config.toml
encoder_arch = "vit"
model = "model that predicts nearness at each pixel"
dataset = "rendered scenes of coloured solids on a plain floor"
train_examples = 195000
image_size = 48
crop_scale_min = 0.8
horizontal_flip = false
cutout = 0.4
encoder_norm = "rmsnorm"
encoder_norm_position = "pre"
encoder_activation = "gelu"
encoder_mlp_ratio = 3
encoder_head_dim = 64
encoder_fused_qkv = true
encoder_bias = "all"
encoder_qk_norm = false
encoder_parallel_block = false
encoder_inner_norm = false
encoder_moe = "expert_choice"
encoder_num_experts = 16
encoder_moe_every = 2
encoder_expert_mlp_ratio = 0.25
encoder_experts_per_token = 2
encoder_shared_expert = false
encoder_patch_size = [8, 8]
encoder_conv_stem = true
encoder_layers = 12
encoder_width = 192
encoder_positions = "sincos"
decoder_norm = "batchnorm"
decoder_activation = "gelu"
decoder_widths = [32, 32, 64, 128]
decoder_blocks_per_level = 1
decoder_block = "bottleneck"
decoder_attention = false
decoder_upsampling = "nearest_conv"
loss = "mse"
targets = "nearness"
residual_init = "scaled_by_depth"
optimizer = "adamw"
lr = 0.001
beta1 = 0.9
beta2 = 0.99
eps = 1e-10
steps = 13200
batch_size = 128
epochs = 8.7
lr_schedule = "wsd_sqrt"
decay_fraction = 0.4
final_lr_fraction = 0.01
warmup_steps = 660
weight_decay = 0.3
Rows from block 9 of the encoder of a small model that predicts nearness at each pixel, named by matrix and row number. Rows with one number within an expert belong to one neuron, the router's apart. Each number is 128 + 24 x the weight over its row's rms, rounded and kept within 0 to 255. All counts start at 0. Numbers have three digits each.
Before each expert's rows are labels from the 100 images, of 14976, where the router gives the expert most weight on average: "strongest on" is what is common among them; "patch colour" is the nearest of a few named colours to the mean colour under the peak. Only what is clearly more common there than usual is listed. The data: rendered scenes of coloured solids on a plain floor. In brackets: how many of the 100.
# router: router (encoder.blocks.9.mlp.router.weight, 16x192), inputs 96-191
# up: expert up (encoder.blocks.9.mlp.up, 16x48x192), inputs 96-191
# down: expert down (encoder.blocks.9.mlp.down, 16x192x48, transposed), outputs 96-191

# expert 1
strongest on: cone (33)
patch colour: brown (39)
router.1:112117118156125152097172102097100105139143073161098148127100106151106171182149096114112111108087136157116108148130136098103136142114084103136119154097102145118106087155112159147143163152167168127144141129116144116155117150136113131095137113073147152146155089112152122137132145144106148104
up.0:103104104105144166078148130156134122160138116143095124121112113139093141156174102154147120075077118164085154125152091134132107145125106165142101131112119098125096080158121151100133156143133137099157130129164106085169119145111122098099141123116153165123135084130132124153149137145103135138
down.0:123142118125078154101146098152131115161140122129096092134122130129127137124128115155175122124145121125111160104148130147098105114127095204110130132113143142132142114157086141133157146131130141139168128110179091128128123165134128120121152075136133167179165072140139132149094151142112131103
up.1:111125129133149159106152141134126116174125108149104130121116090114095141183179092126178119083081120167089123134146108126142117147120111152137091112133117110097079093160112128112128164180115142109141124106148101094153142132109132109089147122130146157130128087135118119135149113148107129112
down.1:114129117119085155081142096165132109146123138113103072121125127133130138142132133177166121100141142134123138123138118166100138116123116214084111122103142127133137107131100145145172126132115122144168129112175115119120124173161154142128153095142141162187168072139135122155101157137117148106
up.2:140119108086139098098141137134129153101157136114140155103144127141155138120114124153084128115114140151129198124073149147107099144130107109136113211115115146203159129108169144151130129083162117097132153132131143133144102138094111141133110163113118160109145108119135123120118145151138130164
down.2:126108147154113121138097127102125145139163125114190133152151155125135178113108122083163149155141117131110115113089119114114103160142114105151112159099122141113124154138130101101095137110161138101117146124123138158140160130123105096090111122096126131125121118113158127073081116115156101132
up.3:134142108139146103099070141088139126119139141114155151073080111094141088130139144103118107125140130121108114158108117084125140132115147114168085152132137127150148128114155128147130143151104149126103131095124116118098102075093127129137140141091123142125080142090110131115115095138155131124
down.3:111088110151152117160108155106121137091140102109191105132116150141147140098126144103109135141116146113108104125081097078104124163130119073130128169143120120156147113104159102139109095098127132130106130142088145159105129111151152104113140164102136101113105170121138098096114145106148126184
up.4:093124141122121153118138168138100106155109108148097143134114128110104112188136103105136130097102122145135102134144124131181147124174147158147094096137123132086093087146113109098137119131104143135140122143132120096149153147166158128074164165138152135145120112153107126130127101160091141071
down.4:118161161122105155107159114181133110162114132124085100135128096155125106161134128152157116117116140127159124116153152171144128079104155166117132091122161140117134128152097129108187130151118109134160120114145102129115130171130135150164141113172127137156144119152128152148143138144100168113
up.5:091122099132129155121151103170121124077171114110159126127135176182140133081125142150070157162139125129160175107132123128079106147126117139107137149096125091134154109107124143140132137087151117134137135144143142120149096152150120113130135165094126125108172105119140092155148142095140135172
down.5:168114151148145113149114139097122136142110120133140157148125131117115138132112099099135147171133115108123151082163134087140085130139097089173122161162146168150129131161126132103112128128129146106092111101128089124154152082070092104123135131140128116095100143127094114105117119175093120101
up.6:108139150155173154111154142133117109156121106126114148105113096101117116152170096121137127078072122189119116146138136122148158136150132166136109090112068110118087087129129119130114172184116131116128131095118132102142126144124122113080138147132132153122152088143108118168151095163129118103
down.6:130140083130115128083120100159148101127115144097125065112096127137133142146112153161139116095165137133115108131118118153092148125156113175070112166118156107131148096113126142156172100132112126118147142115165136151089125137164180128155124095129119158189146089116115116154064153129124141126
up.7:130115124147130107166138126105134114093122147104183129113153108145171112115074193111124106139181174140164098162132157116128157118119146085123106131121098109135126129065159138134140136121138125142105140132102162141089090115123114167182115121108126095131131157131146132116142137118152141115
down.7:139129158125143111163130121094123116111106132119195140129139128148150104129112191098135128162135127156117113139092136106124139159108152113143084138157090089134138119101144112125092137106143126141087141119125138142127125093114126150097105112132135088096086177127123076096153085142165108076
up.8:126118114147132103153140121105140111095130148111174133110145100137162111120089197104118113150179164140162102159138153123115159116110150085122102133125103108132122129061146144142142131133138119145100142129099164142090098118124112166178119120104118095117140149129138128125143133112141144116
down.8:148127145140154107164133123100121108115112135128194146126139124152159106135116182089120126164132130156113103131102137104127144159115141104146086145161089090139128116099147108135093131101137126146091146121122138142127131088108134138089108114132128083095076164132117074106143087155154108079
up.9:187178160133102163143142128099165160152117126124146110114118115117150135173105127105175075124133134113106074129086144106141101131107131112169125116167123130084094134143141115097130163113136139118138124104126094146089169114115125145130110104152117106176107147111119145086125100122158132116
down.9:115147128097166170133162159139120128111134125093167134118118149127123104128140145130114107073116117133165125156071143131130138144156163129105102134126097074086144106109179097132085148115116111131149141154155138108109115140152155150140124213123148121154154138131148136128128140080171120150
up.10:123147154097076086107094168114127146138115177157106113135150120097103127109123096119109166103126095122108116120107133176168129075170159140169106107132150181198114118143110126074125081112136103110117127136113150102121158137113119111129106153123101135133107119099089163141106125145114121142
down.10:098142098154146148169122132159119124098148104109141087152157158134137176106100108122142130134120127123147080140124138136129129145140132095110157127097171126079149132128123119111133141127167158114131152144107134142100130155173108121169099150098141106165143129142177168116143133089174149179
up.11:150161161130112130120085147105146113160143106148102119137118098110117141150143073112129146110119097123110133122126131145151095079114099139135125112135181171152115148173099118108110108168138136095137105086154124105121170118120126110095105130136087149151117111114114106146110142119148107155
down.11:088098129146113124131113122129126116099105132106156078150150166148131156086098124138114114156153140143130085145105124129084167117131134142107155123081113130122141115097135146109151107114148119138132143142113174133090129164156121121179128126099142101138185148133164154145124131089171150163
up.12:139147100159176111123125104124117104101148095116111133089070100134149090136135145124088147119133120145157098144132146101156155146116100110140120163144140145132152122075127132186125155166114171153113144080122102124140115084137092140112117135098097139115120119095104113157153117145171123100
down.12:103103092161167079152099137107109114083120118107152138151105140133148107090121121119083154139149144118150139103119143096120161157164130107104141185139116121151156116096113103167117106130127108143102142147089148179126112113167139105120123153096143128101119140117121111139109102131140131159
up.13:126098153160112129126154112142098101105122087126139137147109141139128118127120174118082121162142190150157100121133123129114165146123122123116125134127126114135168097081106131164131114126107118153136139152095142151131100159190118141098159121121153121092166133136126117108146130152098134085
down.13:132169160152143112135134124110134113145126122136120182123136078125123093171148148103158125161126135122154149138153145121163134107093150086183096112146129135128117180130130133115115139160130122125111137117106095130156142079103116158128114137136110100080096146125104114120179090161106126097
up.14:105127110113123151113150167155131112138140166119120104149159147128119092147131104152154161095119111102146164088184107153145112118131141169117103086128150134126127159131116111087089096142119092133153109133131088090113158134124151135134148184185099117125125108170112132174111129126116086145
down.14:089096103142167104162093156087145138100141116120139121122119156130134166115125123112093137140143134129101102144127130113135143142140134083133127162139123130119139131094157129128101106135133136133094145141096170128129137126165110105127104145100129099096146173110133126096136124101171109173

# expert 12
strongest on: torus (53); chain link (51); largest object: torus (27)
patch colour: brown (50)
router.12:150113126142155136114112103145144156155183146082131145117131133078130151134138163164177134083132150115133097113162111124162128137122135107136108148123149136137142175114155106122134124147112114112169112142112144130144134120151143112142110141099134158126138093113148156123111171115129132130
up.0:170140144133147140111144143127122170121161117131099139161131149125110164152134135164131173111100121134154133106129114148121136166104130108105095155125143174131129170114123123133120093129159097107151092160093129112146145161169123152120109149084110130111151108141150127153121143131128113146
down.0:144146149128105128142130146085154136154147140147144113098159114160126140119111145111077130121139102150118111139121160113093126118103125132140098096100099124136130111141119115117213130128162121124100101103134161055086135134114094130112089141125134104152181118105144123114156125108178176143
up.1:123101108144132135178109162113147098159130136124145144112142089132150099137119133098153101142140124082131129139162139117155107101120124106136135122142121137097108149154154105128122163172107170128106113083134063130118166099094115107159141102168103123124102147143093117103135114138152120144
down.1:114128106175126122154126146130125097125086131147122135125123140111108108122094096072138117187158117102138153117155152122172118111165120142121139124147113122100128101150137129144112147142113162158103151107134091165144142084102100112164143086147127125110118148145086141120118090133112120106
up.2:157129163112093116110140124098123181123127119164118102169121118155085136086139123143144177147105088110132149121122110168144143174116126130119125136171174124160119136143073106137130138157155103121112117141091127134168128139163140118097114133109121126135124124123144122139125088129099132121
down.2:098098146145128097182143158092119112148135135125130157122179112109130149139161076105105121114102140120144135139137182089119134076152117087133142129112092126140150099124118114107178106151136103123103135117096175103087111135122141137136115149166150103167152135136098128118136159154142183137
up.3:149169146112146137091121143144137151146112185131121081116130170090106126120101154159154111100116121106123099145116117174138135154161150172141087135112144098135154119098147097138120111142099105134121140159159154114139109117142155100106144166102157120157111111111137145092119156126111119121
down.3:115129117114120098102127092147126115117124141134077147133123116120115118109154105152089145130124139136121119110146110135083125120098138154136184075080131144140133144118094177125228089097121093114165105155121148097113117169122106126150137118102122132069135130123126134159166135114104176159
up.4:143181127111168146112092139161139135141137153115111099103117163094140132123098149160129104094117122132154081159143109152141154149138130154137115123095160094110139141087157118130106125157101126106143094133167164091152126114162152099096124168093133118141126127087148120108144157105154097136
down.4:170180107137123090095101114159130127121116182134109140132125126128121113114116118135093119143166120119140118109194120159115111146101137152148143056116147147158118168120116150156178101111107109121148099128132128107100141122116106094142137110087147112088113135111126139136166101118120168136
up.5:119163098105147140142102162161142137148130187131123121112149148092124128124093137158163100091126115095137097162148104171144144142138143150129106124091135097098142148109161085129100125161083129113146101147172139087127139100136150106122148169098144115128106136092140123085141141109139092137
down.5:181177122129116119094129103153137160132143171150089124131116134114098118099139135136103138127154113111148105116186116172123120135101139154129155050137136149142106165118098137151167124105112104145155092143131145099138139145128107094132136108067143132097136139108143141149178112088112168136
up.6:120151104149175118128102128172124117135150159083141134127155171112150147149115126147167112107128166125142120123142129127141134146142113128124113153118123149125161159119159105126112106103111118131164130159130146155110128121160147125116128160103133147123141083124168134105110153113134108138
down.6:150142156120126117086141113126135168147134137131111115093104106122098106096115164140069165128164097151191090138145143140111116133084148143147123087140159138142134136101091131139205131137138109127106068110100143076119129135138086134122099158089146090109150101109128117161178101085148183125
up.7:107099139113147122110194125155098122103128121125111150148138110138104104162139125092104153099114125178128154126140123156096120122112135117105089148140108176122122121118097159133130118112116096135159158145116112101142125151073094184138160138141174131057150100164111130167178129133087133092
down.7:103124180118101170087139162091118124128120083126146109126137167164120139142115147152113139110117125148130113155090113148107151139116127128090088135095105154128131119141119117120124137125181130141107076139124129111145140184159125167089119146111136122139158102130177104110082126103163120141
up.8:153153149134126127109150113096133187122152122139112131160121142148111150143154128142140156137112116118151127107129111154135169186102119120124113130141166150130110155123093118139123123129166103133139103169075125141142145160182140138106111131090081122120130116119147120135139105155105117126
down.8:128123148151136110157120160081149119165132148134152140117153115116122149150149112083094111121132119152116129129108171094106138095145111128137092143105102104140124096143141110120189104156143113107080155103120168083083135120126126106116106151146155101170159116126109112112111126146154199130
up.9:158168155129142135111132138122117165127137134139109129162137166105106164132135131160158159129081116105148123122114127148124150174116118120099113153131133137131150157121124089142119101144148099112136110164108131134134132149173135145091109164102127125140132107120148137128115134116125117133
down.9:135138162120117105143142144081161155157145134154106126093140107131117148117148118126069144113117112138127129139153169103108127094103134134142129075100109133150132108116103132110234111135143113120111094103112188050105119151113103123120093147113121116139176122105126121140176143116156191144
up.10:133174104141160138111116129185118110145134181123124092139157195104122134127106128153159099096131146120145117132132134169128129121152142166120098141086141121121173131122161103138115109126106119132143136159155149129118120133148141114129152171107172123133137086144160130091114174132115111124
down.10:135138126111126108083136103147133146112135126148091123122124122133116108096126140167084174131143114147159095121149110154101112141076136148128148080116142143151133144089076153131216119110138110128132095132105139083139147176123089125120123134082126114076141104132149116167175110102132166144
up.11:127140092143162117139072149177137102144157160089137151111140141114172143141110132152171104102143157108156099137149122122149122130142108115145132132114123137129149168115169106123108120115109150124163103136138138152106150110156156102120126153109103145125138105106145132093114154121158099147
down.11:165154133156141122102141117140134168147142138138124111103112106111100102097103160138096156131174096128198107147164155138142101136099153136134133092179157142121133161115101115157168146160132129137109088098103123095128143104121080117136111134094164096108139108123123129154174083086143171120
up.12:139167126157159129159115154170133138143155147114123130139154161104139166152112135144159132124117127097157112121138137142150148140146087111097121144124124143115146173129149099144120099124144131126146116149118126158121150125183140136111107146125109136142128108131155135114082169119144113138
down.12:157144130136138113123126133108162160149147141154111121093123105124092118103124138117057160141156080136180121138136164122116110119087125143136123086150143112129123120100093121149200128154147110124094078096100166075118136114123084110124087149100136107121148106107126111153181099083152173155
up.13:146147117140141123139094125132132094141128173107145133120108148152158156115099118126164091132128118082155089114168148105155133135181090118147178090108106125140131140159159113108122151096154151138143102146144142152083121135166181088112121115123100116157127136098132138095089143153163117119
down.13:140145118152173123124148113144137164146142119132105160094124099108122102111121160134128154147132112115199140130182167110164095122127132140124134130192148129120145146108118110144141145160125137149106134095105112130137121088106103122124120135129133111128123094147102109165167120094133146105
up.14:132146163101119152081178083145087110122106136120128110159163118146133116146112147144151122102109121164121143166144127162130108118120175146121101147158135143147151118129116139111127112129154116135152181145137142109142118147117130161123148137162208118126154090160150102138136125113128139091
down.14:098127156125114137107154128129134088137092085136098137119143126177114111130141131182126154112097143147100133137114124156098135143105137147094129109070109145126128124149095148130130136117135110157123120146150121125167127199135119162115131141140117124098169102156154125136146137125124119144

# expert 8
strongest on: tube (42); largest object: tube (29)
patch colour: brown (35)
router.8:150117138117149110109114108107101145092131120136102165145091149110139161125114137171084158111140147161138141118157115126091163139122172145154133096089106109137154127097105133124096106085138092098125085171119192112133111168126176130105132094076151146124144155106167122149120112143144098123
up.0:146151167113128157075139127131124128141136109139122128141121137140109171175139136168085137105131084174167103175094110168105156138108146120172108075111132136123130147122118145096116136120195119113131105122148163076125180155141119153104072132085105119146149111089117147151147105116179115120
down.0:119115134187151127154122128153125073128081098096137124107124129159143109160085113115139114135155155147116092112127143124153151102172161146103120160114150174105167125133133139114129110133112177147115188107115076158127151101110085127150130122137119121134131139173118146126088111138122119088
up.1:094091115163184148183144133191159116167143105102156141115149104162136127146145123111122137123143124139147166114147139119149090145134108107096144097122111116094087130133120100151143122155094126147106155099128123192152166118117130119125108114166104172120139098148120133158127140116101140147
down.1:156173129117130166120138093145154148166133123144113102099142104120124153174133137157149096095139103156099108142169101152127133107089118148136117127153153133131084135160128140120064133124139164102121147109153101095122177115141131137090113129110116141176130082124143095141108161111128102107
up.2:183152137132165114095090151115131133105125118126116138135121199129140169157104128184086141113120154155140150102141094134112181174117166127138091120100155131157189140110140108105117095105132104103109110146099141103127133129140151131101124126095132121111121121109153129106081123137153111127
down.2:099162135175129125132134153131114091138087130130099124137124132154104147121131078107124137137132126103146107132156155141136140134132131130151124121105163197080142141136102142135212144144115157139123130100132130097111144118096092109148140124101155099116167144134119164117183090127142194122
up.3:150158109085145144111092115148115135108144137131151134104121128089153179162100149141129124095095137173108099161079103119110154160134144139147106133123138104129156130111146093115113133126125132117137131138198172100101116077112173121065126140101159131160101157084142096104108126096179113106
down.3:134136144145177096133110190097107074108087121140119142142119160159138157149141085114086141136117144122141124123143147109104140156125124137111121111104126162065151103112105124123213097114110136150097115103107135130099134123094137121119145125134160069096150127144110119119170087140149179152
up.4:136138172140133175110179132147139146163124092141138112148131146157098161172119119139102139108124075150162091149099120149103132149121128096141127089112114160082109133134109145102118163117190126144119111127137142116129212171123094146132062120113105136149169090114123169144153113137141114129
down.4:138096130153129122147114106153147097134101087110132119097135118141142103135091123136152109121140144161097088108130116116172132117155160123115134148113150155128155131139137134109102113119113161130132174105128085147132169096120079129136115121148098139127092145164126145126073133130092094096
up.5:141128136123170124095123153147144099142123131136153114115138157167143158187121125151076106118160095176171134164100115154110120159104133107157090129138139140116127139109128116142114109113162154126104115095157142099101183109108143162095100134106101116129122111105131121125126111118189111120
down.5:115157132175168149148127127140130094128070095099126127113107120149134123164108104133122117115155136157114104125155129135119151120147137157097125156111153189088134124149121144122122115131115167136113177108131087121140162106103106128116128120106136108138145117150118117158110106114128114106
up.6:143146112146155131135103145114153137137159157107144155118120140177129135142153098104114085126139134103137171130188145159110113128097165131144103089095131146107138177171146108141123127111128114104127090137108126110087141174109145134193132113096085138099124123124167141101108110128116119180
down.6:142158102100132131143128123155115106112046146113114089131130136155123123126107099147139100112122139120096120128130104142130150136163144169112139135123157171115184110142166158138074131087084152130152147130192102093126112112103132130171166129142163127135146175159117159121150124125114117095
up.7:102073110164189148171152142191165121165149134110156134113129132189143142172135107102109092104136099141123116141139125126119125148149120105127135106096078134064059121135159138137129137125111150153100129107145106153113174133097140117153110102138076152127135116143108147140117134149114125138
down.7:166160135120147162113130109163138125151085106113107111108122117144124102151123123176134098079137128154107104119154084129143111105148146146103145131139151165138129130171150158113088118089109172116146146117162069099131141112118136140149136133142112153163126113152143137155090163108099097112
up.8:143154169122118160085167124121133153150136116150141117145133145139110161182126121143108139113135071158161089165093127156095147134118141117155108102119129163099112140132112144084126151126203127133120101131139152086106202169124107158126072130093096114151156096105110146151150099133164119124
down.8:119097114171144121153101103154141082132093088098134129099125116137141100141100122124148106125159147149110099113119127120169146107183161135098136167119145144111161139136153128121116110131099162131129188102130078165127143093118106117147125119142115136126102140160110140119073125141103092087
up.9:175146111101144117114093127110118133090123130129105146125107120125152163151083130178093144104109144164107128128147107133095156162112187153155104105118141117145171148115133109115107115119130115090118117144143162083117115106123173120095132121098136109121125164117139100123111093123160105129
down.9:122150131157140121126127149117098074126095143137093134145117166150110140113142083106112150146102143093133128112154160121123132128136131146138134131116144186084171110133124136129204131115118137153113140115130156112140121142085107094142151118124179099098184127145121160112188114134129204107
up.10:105098127150165143144136157147155097140135125111136104134122148190136115126146140096145092130091156093125139108109143103155064145101116082119120129090114114118101102129159107141137112105118140121129142124116078166113121145111120119158147138152140129117120125137136161089124162134101138170
down.10:170127145087105135156141120138166176138117134118161078104132103162125115106124169154121114072133113130119105166096067150146147124117129117113129129136154107168121168128151132144071130128107108112169071144147137090135130116168168134135117168124126142163101182115145123134130162096133077148
up.11:167157112105181132114088128130122126094117135127139148111113139123149151161081165173090148113115143162132110125128102116107148167107159154129098115148149112140176146101134105137106109120117120127105124135160160099119123088115171119076127132108147088120111154115146075120122103100166109114
down.11:114166130147147125132121161109103086118114148130103150144118145134139159151141084096109148135114144109133133118167164122105122135108120136128130120112134173062158123116105136127203121114125135133119129118112145092093142128092106114131144131105166085116166117127120135132182091128155206136
up.12:182142122131167107113075151101151122121125132115107143115113149145143154161104133183082126108136165153125146098162102143111162158100182145146091091107151129152183152111135116121119094110120106091105094130109147093112131124128162130124121100100113116103107148117146118106110112130153108141
down.12:121178120158136129120137132130100097138095145132097124144124142160105137131128081111123128127123126098127101130144146144125142136137135140142121131119166204070164130132124144143158135134121149148124158124138119083118129116098091111148152142095177098121179132142119177116180099126135185111
up.13:129105126151166154183160158160165122137129132122165117126136150217151132175095097110121095111121103118110111129129132125102113153145144102113119116085092149064100133156171137118134134101122145140112110139127090138079182156094138139181119099140078110134116139165108150125097126145109129150
down.13:154137119104129148119128112156131136144077102098099122111108114135117082134117111165152097067119120158095105139128074129158127113162154157115149140127151162142146134156155170113089143108100150121155149120148077091153128110117124137157136140127115149141114149158125152152111133116094084099
up.14:124092109171171130165138147168132104142128112132148125134125117147128137156111110108085142128183074148173137154144137144119133131152107113111145100129102135070092142137109114149113143143135145174098112097139132144108195091136134124134094110126078129114142108134123103152137109122162110110
down.14:154156119145150152122126096157126101120101088093107131115125119123140118170083114156121117114153130178118119109188111097134110110132138139105150118142155170135135138179137180091086100098130167114141155115142088110126160091122103142122123118135125134140144112158151126160089135094120112109

# expert 6
strongest on: light from the right (68)
patch colour: brown (29)
router.6:121130130131124144164150089158073125106127117097139132162130153180128122137093127158120129097140139122168101111112143124148156146149141087081192120115133195135129149155149131150103164092148127176159109179154120159124122178151139156180114110151116145135150138138167172131133134130123106130
up.0:098093110118123130147131098154126115098116137090134118135149158169135108143097111121152132148160162116148108094118115095129128125108132108088149112115157165118113168148124134123122092096130091138157096153122096171097150144122138137182117121153133115103136180163150147132121117106096124192
down.0:111148128104144115104129123149135114129126163125117088129148137115147135153128114119123084130149143194079114124142138154110141109123121153139104103066094105138088082111128166123155087089130139093141153116134133101103141143117097151132133107145121148149137101124145156151105143143123118117
up.1:138150124094115126123129147115108152099119107114135132114119126096121082087085164169174159106102117114149111153123105153157179185151153141108112125163158139153178168114117098144131157131115131123131117137119079109149097139144138161105127149118126131135111155123138158149127099119138131112
down.1:119149113154132117118131102134157139154135102155072092110109119099091134105139110126093149143139105124175132146137124122100137119095094104128176117139186152117117134108073159180181137183124144120110107075119110137131148108120077116130117139117103142102165116105103130136156130096122152155
up.2:120175137098146143122136157104114101112147104124111132137139138109100130146150150144163160123104135108145176123135142151136132121114125145084084150134147143097170145126095108131119108156129132127144117116175075120143119133131139172106134166156129144109144106134138107128154149106148124123
down.2:149147111160132122115137128112152115130157128154105154094078137119096142141139116064114150165149108079141140091143151110086114141145081143114130150156154117105109090127096134161155139126137132147121157128133104169119130130143101082115129127103102136140156096102099117125139131146111127130
up.3:120144091088124109079096126139099157125143142159105145140109116102113112095176143147164126132101136120120168115136097201151138140143115183123116163162155136178127132141118132146116123131121100123150138159115096155187087157140155111100191132113134152093109108127146100133134139159101114133
down.3:135104119143138123122115129152156142129151139098129139073134148141116117105141096101119136114110115105150166136098123130152105117160111141131152170131168154105137114087140132122116129137100140108145125081130134152136118126082109110161151133152097146118143114112079160145140158123111100180
up.4:103174127126115130107135148133108082107122123130113108155159124101126121138107134130168165138138110107172164143140143149147123128139113137077105137136145148111135149120095129137120103155138170123131141107173075134144117092143122176123124152160119146146130092146147132159127133113148119110
down.4:168139108135143122104115115118147137134162141174089140105066146110104163126131101098126139136110113090121163084161125123085140153131091151091148139134135122126122095139104139142168130119132120155128136148111125139123119137134120069131128098080113141111156092111124097118137147138111121118
up.5:103104117074110146122129112142154139111120147126118117135132148187101118133125124132113139141132149128130139087119105132098116132100152134086149115096145139129094117149115151107113097076144074135145094166145114149115134169097141131160115126149113116080137153133140127129143133098087111197
down.5:115129124124153110116138114140138079138111143083122137104154122119151128162134096117125100125161153164103132122130167111141122119175126140138125129094108107131130098108158157121105095101130135101143175116132150159121123126123125158166127118165111165159168103143114169158098127152111091131
up.6:087100093080102106132128103136122157095119128116131144163141112136138095094113123139173141168146131141151151121119098170134170138124127161083155129172155138154121161128105140119124131119154082112155115150083097168129124159148141141143143120145124116083126149162143099141131078118102124169
down.6:114141096115131123106109085152146129129115163110103089122136146080132132094148102133137096140161137164114132154118121154140146106143121177139158124087145095149109099095115176134155126141115139052132135086149133118139112141110098147165145106134123168148162107118126156176120160120123125168
up.7:118161129089108153124136164109100140105122106116120126125144122099121094090088156157181159102098121109157110155135123154169163157143136153113102125141142149145185154108117098132126156138129140118140121124126085098153090146143125164101127166133142124142142134134146150149148121118151128109
down.7:140169119167142126118115116129169135149137108152095108086097108105081129112135112114087153160150099113168135126144125113088112123095108122133168117153196142123122126130089152169190136170124151127089109068127110148120145097124084108122113145109093133118170101094087128137163122098126146154
up.8:097165098123119128121112125118083081093133114119116153152145126087140117114107116130133168150138111110164174125145150144141109129109101149108135130117130133106188144122090122140121130148142163128137147104180089121151113114131096161113118131153144164108138091128161121148146100107179123111
down.8:161146089139124131100119136103163140152137162154094160084063120114078141143133114094129127141128098058113152104170123130109104149136108148141129152146145132096121125146122146143171155134125141153118125124159113123131121126110123072142129105078098150127138114083094128121140111139112138139
up.9:155153143065118130115145163120143183117113131128121115107135130120109099091090161173172161087084105106140105147125098166144164201147141153105099131155174135148157159102126102127130151112114107114129104145124096098146104138138160148109127168137123112133111146123126145143136123127124129110
down.9:114128122175153118134127105129143118130149085139097106103115127112115131106138107101078150153147123130193137143114138093106139125103083098109183139128176138131130107101088146177185127176129151122104109076105127165126136097131091124109118155122110147113164098111098106127156147096124139155
up.10:127142107113141123142127143116103139075136099116142145126115137118140085092100156174158171122112113110163139142122109148154171190149150140095111130154155125127192168105111104150131150148117132134133114129124076126153111134148145162115127139123130131112098156136145135151128086120164133129
down.10:118148097149111123117122108118160133156137124165059102117099118099073150110152084109119139145142103099148138147146130129097134120097072124123165118124182149100112130132075158187182140185120147128112119092141104129127155135112079106129123122101106146115163111103107136122154149113107148160
up.11:133173130061120141111118174096122122108130136145109136151147134124104139133118142153158174113100134094133189100137121170122129145112122156097084142116154148124173139135089107101116114123136106116143108135168088107165118151117145158104124150148123137094134116128149107127165145122138118127
down.11:154130106163144126116141113111148106126163118136097164077076114110098114143129116094109152147143118086149149087152163093121099140158099125115140157155155126118127091118114141152140132133131136137117175125132111191134114127135090104142121120119092161128171096109087143146143138146107121150
up.12:128186129095132118084130141113128093105134124160099137168122154116100143116154136129136171176104121098156207101144152161092120129119121182086119156117169109127184096134085139115116114137153116115149106131171106142160094155136128141118143152146138143104153087137129104135176144122136116118
down.12:163135104143138120105152124126149132136136132117099150099112137100105136126133098102148151126125122099118170089140143110142127169181098157082152163150164119124131097129121132147130119125107133144137172123144113183149112116152114094132133134131120163138164096139104136133121132155088106135
up.13:113184146086108152100143155097110115127100103135100117137143123084112116110096138137171146130116107111164121165163156155154150134125129180119111129134164144132187129120111123130114140150150154101139119107151091108142108144153110159109133159157149119145169118147137134143172115133165118096
down.13:155160119165154127104125115133159122134123117115105110080093125101082130108127124116121155154137115108155164108142118112103114157135129147110166126149176101125130100123089164154173119142117133128108156097133117166123114094134100102139121150110102135127183084109085138145151114109103145156
up.14:123180145139143140157130151122104109115156146139137106126167145113150144151137131104107142130109138138140182109143178142118116085123118147112112136108087102097140093115119095124128112145135136126125136118163150102127132120144132149100112152145139150144129075134142097115146150117162130106
down.14:144106098157112139152124168091118113135147129158152167123087121142111139160141122107127130128106119044115125089130124084110078156145144110143100181177142163090137117181154098137150160142141154177113116133159089124127132127115169091129124126098154112153104129122105126114145098159150165133